config = dict(
    model='segmentation model',
    train_examples=122500,
    image_size=48,
    crop_scale_min=1,
    horizontal_flip=False,
    widths=[64, 128, 256],
    blocks_per_level=2,
    block='plain',
    beta1=0.9,
    beta2=0.95,
)
Rows from block 5 of a small segmentation model, named by matrix and row number. Each number is 500 + 25 x the weight over its row's rms, rounded and kept within 0 to 999. All counts start at 0. Numbers have three digits each. After the name is the row's rms in percent of the matrix's.
After each channel's rows are labels from the 100 images, of 14848, where the channel reaches its highest value: "top examples" is what is common among them. Only what is clearly more common there than usual is listed. The data: made-up road signs on poles.
# conv: 3x3 conv (model.mid.1.conv.weight, 256x256x3x3, standardized in use, each kernel summed), inputs 192-255

conv.50 097:502508503522537421520475533475552498497517495486507472519504491469536508498513472500517503518465460524508502526515458499523557527500505517468508466521530507478516515465506512510467498509519495
top examples: grey rim

conv.11 095:481531503551529485533480531468506521533535530454526513525523510497551463500489510486516518539513528534536494505518505492501515543538529473491520494520481550518510480508525528532504486520555503
top examples: hexagon sign

conv.30 096:498476527482525504486544502516475484520508477483500506461516467520513476488499500486493544470464519504546518532497514474506550456532524519509537521462492511490478532493459502499497478488470471
top examples: struck through

conv.49 096:521535479534560509546519497496488525527499488462469499488534546509545481502492476460517497474525532518535524525471522456517543554521550466526500553535532548480506478532497506534514533464473508
top examples: hexagon sign

conv.57 099:492508473522508531466502525540501506493554483502488514491507499496478482526492492503484524521534483498507470542525503509502483526494533541499471461506548523488488546525545505471508535497539475
top examples: struck through

conv.222 097:533513503527482498484514519500426479519495517520509501471523508520493502496546534514503506498530511499563504522518440499530535471547505513520478489510519489512509509528469532525542514539529534
top examples: struck through

conv.173 096:486494487512515519498509508487492508518538477435500466490531503507508446503483521469528496482521519513451460504513476479502493478470531495494526505525453521512474512522505494495480492537536513
top examples: pentagon sign

conv.151 095:528528542559509499520523492516514532530488518432490528478490529496543485471534504495527500493512539516471496502504509454511548500480483516509555463526556517474481537480475516505523490534511456
top examples: hexagon sign

conv.208 109:508532504526510509513530544518534531539484472506500486531525499509526489548533490481537525503489466524537458486475511480522512524517501502556491551481532506488522496519485482533549498526538522
top examples: struck through

conv.39 103:529479488537498468441536538514474507521468529521477513484513544501523522488510542513551532500520505530530481457538508520481544484566508517492447538512506484527494565486520533539500521515519533
top examples: pentagon sign

conv.172 098:554514530532523508505558532474495493531498501490548493502518442495506491511528460507489517516512500504544528521563493503510501551542506474477520510509530539489475481500500527516491505524507520
top examples: hexagon sign

conv.96 106:538545480465530514522474540511512482512512484480503509506555536516526479498564509476521516540491484501520509526551522542483504502522494559520544503505542528483515531496478472489503528524531448
top examples: pentagon sign

conv.205 097:488568509481532489522528490482502438492529474505527499546484499500449489532542510510481523521435498524532499473494507475493493488541507546504498497511521498542505502465488504477523510513467488
top examples: pentagon sign

conv.10 094:482510500519529527514484534601518494488510507545496497545523518503490535509510528499529541486496534507516492486475471495487473499506507504461495520460441530523482479510486495485491491506475520
top examples: struck through

conv.63 103:485504487508540497534486496538500529533488496513512483504504500493477482495518497479506486510527503500496479472511486452482496517525506503501472521516520568530498517492545524518533479500489473
top examples: orange face

conv.120 099:492532528520512483508500494488486536513505477509526464495524517491521467542542521507506469495508464525536535513513479513502506519508487540523479507565467484511482514496550551498524503496543473
top examples: pentagon sign

conv.156 096:504513509494492518491488528527495500523513462501509458465518475503505531559513507523479546490522514502494523483490450454492536530515569452544462540546533501486501529515545544526491516519489525
top examples: struck through

conv.185 103:519529506497492521490489488503518487520527502466535504524526491517503502513505497498476528506505483516495461490503512514492501487534547503519516485500495489497488536535529507539546506531504495
top examples: square sign

conv.199 097:513498522511531497503509511462488500532460536521515491518535508464481504542486490486499561530529513520510471533541508470500480531518502458468515532498525473542496519535508555527508541520534510
top examples: pentagon sign

conv.166 099:545512535477530515514494516534483533507523514481470504477503498527540494512504519493535520510516510472443509502494541508508482503496521519501497501486516536476527472545476486459475475547509468
top examples: triangle sign

conv.232 098:496515508543544485505509505467481528487457495486526495519542497500488471531534543528541516572530526485523537503514512479495514537482483493519527502490533506504520527507493518514520504532556492
top examples: square sign

conv.42 104:484527503527501465551436494502520550532507503504531533512519524458523473511507505453523484492472458477528480492455533487510524532511522515503506523546554529512488493522492501515501510481507464
top examples: square sign; grey rim

conv.145 106:522532488540516496490526487494525518530505483471528529483514510525525497527520453487516485499551502573492502523436544498505540493514524535539528512482555505494548536478511499549482518523488510
top examples: struck through

conv.225 098:536512479517512551493512524495484486532432458519523529493499489506472507512488523499535509497502541458481531519532505515465545507516467510490469508480516528518487519522498512492513495495512516
top examples: square sign

conv.212 091:511485496471508481542524519548518516506527478505519462508485470496506490495480470498516524485481506467522518524484513552532513500504499479500484502486491511534483522487526505519471525506552468
top examples: triangle sign

conv.35 094:481468552482498491549530496515496497512493491482518503466491522509473491552513521535495513505501517514521458509492502478498491520524521514504533516516479517571525515527494497477497486567512522
top examples: pentagon sign

conv.78 099:548519490479487528516528508503503481504485494535495481460493498491519513491521456504498470523508481530497495474474465531486492518558530491490501487478466522513521502487499497498476502494529488
top examples: triangle sign

conv.220 092:529494486570554502489464491460489481489487487509480465496470503513509517544505483547519505459509473537533500527524465471529527525551524508518541496486535533480494515492511514526514490565468491
top examples: struck through

conv.215 101:529538522543527486479514524505452533540524513422547478518530534499527481498510502484500539506495484502501514567502531489511559526533485503533472491503519509538530496502518487490479509540518490
top examples: pentagon sign

conv.150 112:523534522478516427483446553498530514495515507451497500528509511500564518476496511475481515468495494510517480499497556508499519526520493529534507497511478447471474491496481487507484494470494473
top examples: square sign

conv.62 092:513550517532548536505469507477521491542495483533479505546522489466526492496528522522494477507531494529550497504487525470457535535486499532516488484458517481513460509518469493507506497550506528
top examples: pentagon sign

conv.181 099:516505515536514501515477513499540482572504496528520499482533535509527502471511543525499532513508506497510469542524562512508510529478520498528535501513530495520511502508489448523457498508474468
top examples: square sign

conv.40 094:528489478530492504541531483483505471515489486483540497472497477511497494475543491487485550508522479551488516511510504492523520522536519529517536478479477491493503505538515522473490499523575503
top examples: triangle sign

conv.82 113:533464465487502447509484501482511519519481524514522519515488494507533486494564510516502479476508455498513517529517520514491489515489503482553466505516499505475517495521511529522499467502508514
top examples: square sign

conv.90 099:515546512466516502518467554484494488516536506498515508512508489527495416524513526509515537520539526519559497540528512506536508521499511518520506498512489536475520513502495525490514495556483503
top examples: pentagon sign

conv.179 101:507515506547509486509481492470487526542482492506494497484512542498479484526533481484526504508509537485532528462515526507524496538491517511493527479535517529514476455510483511497499512537555483
top examples: hexagon sign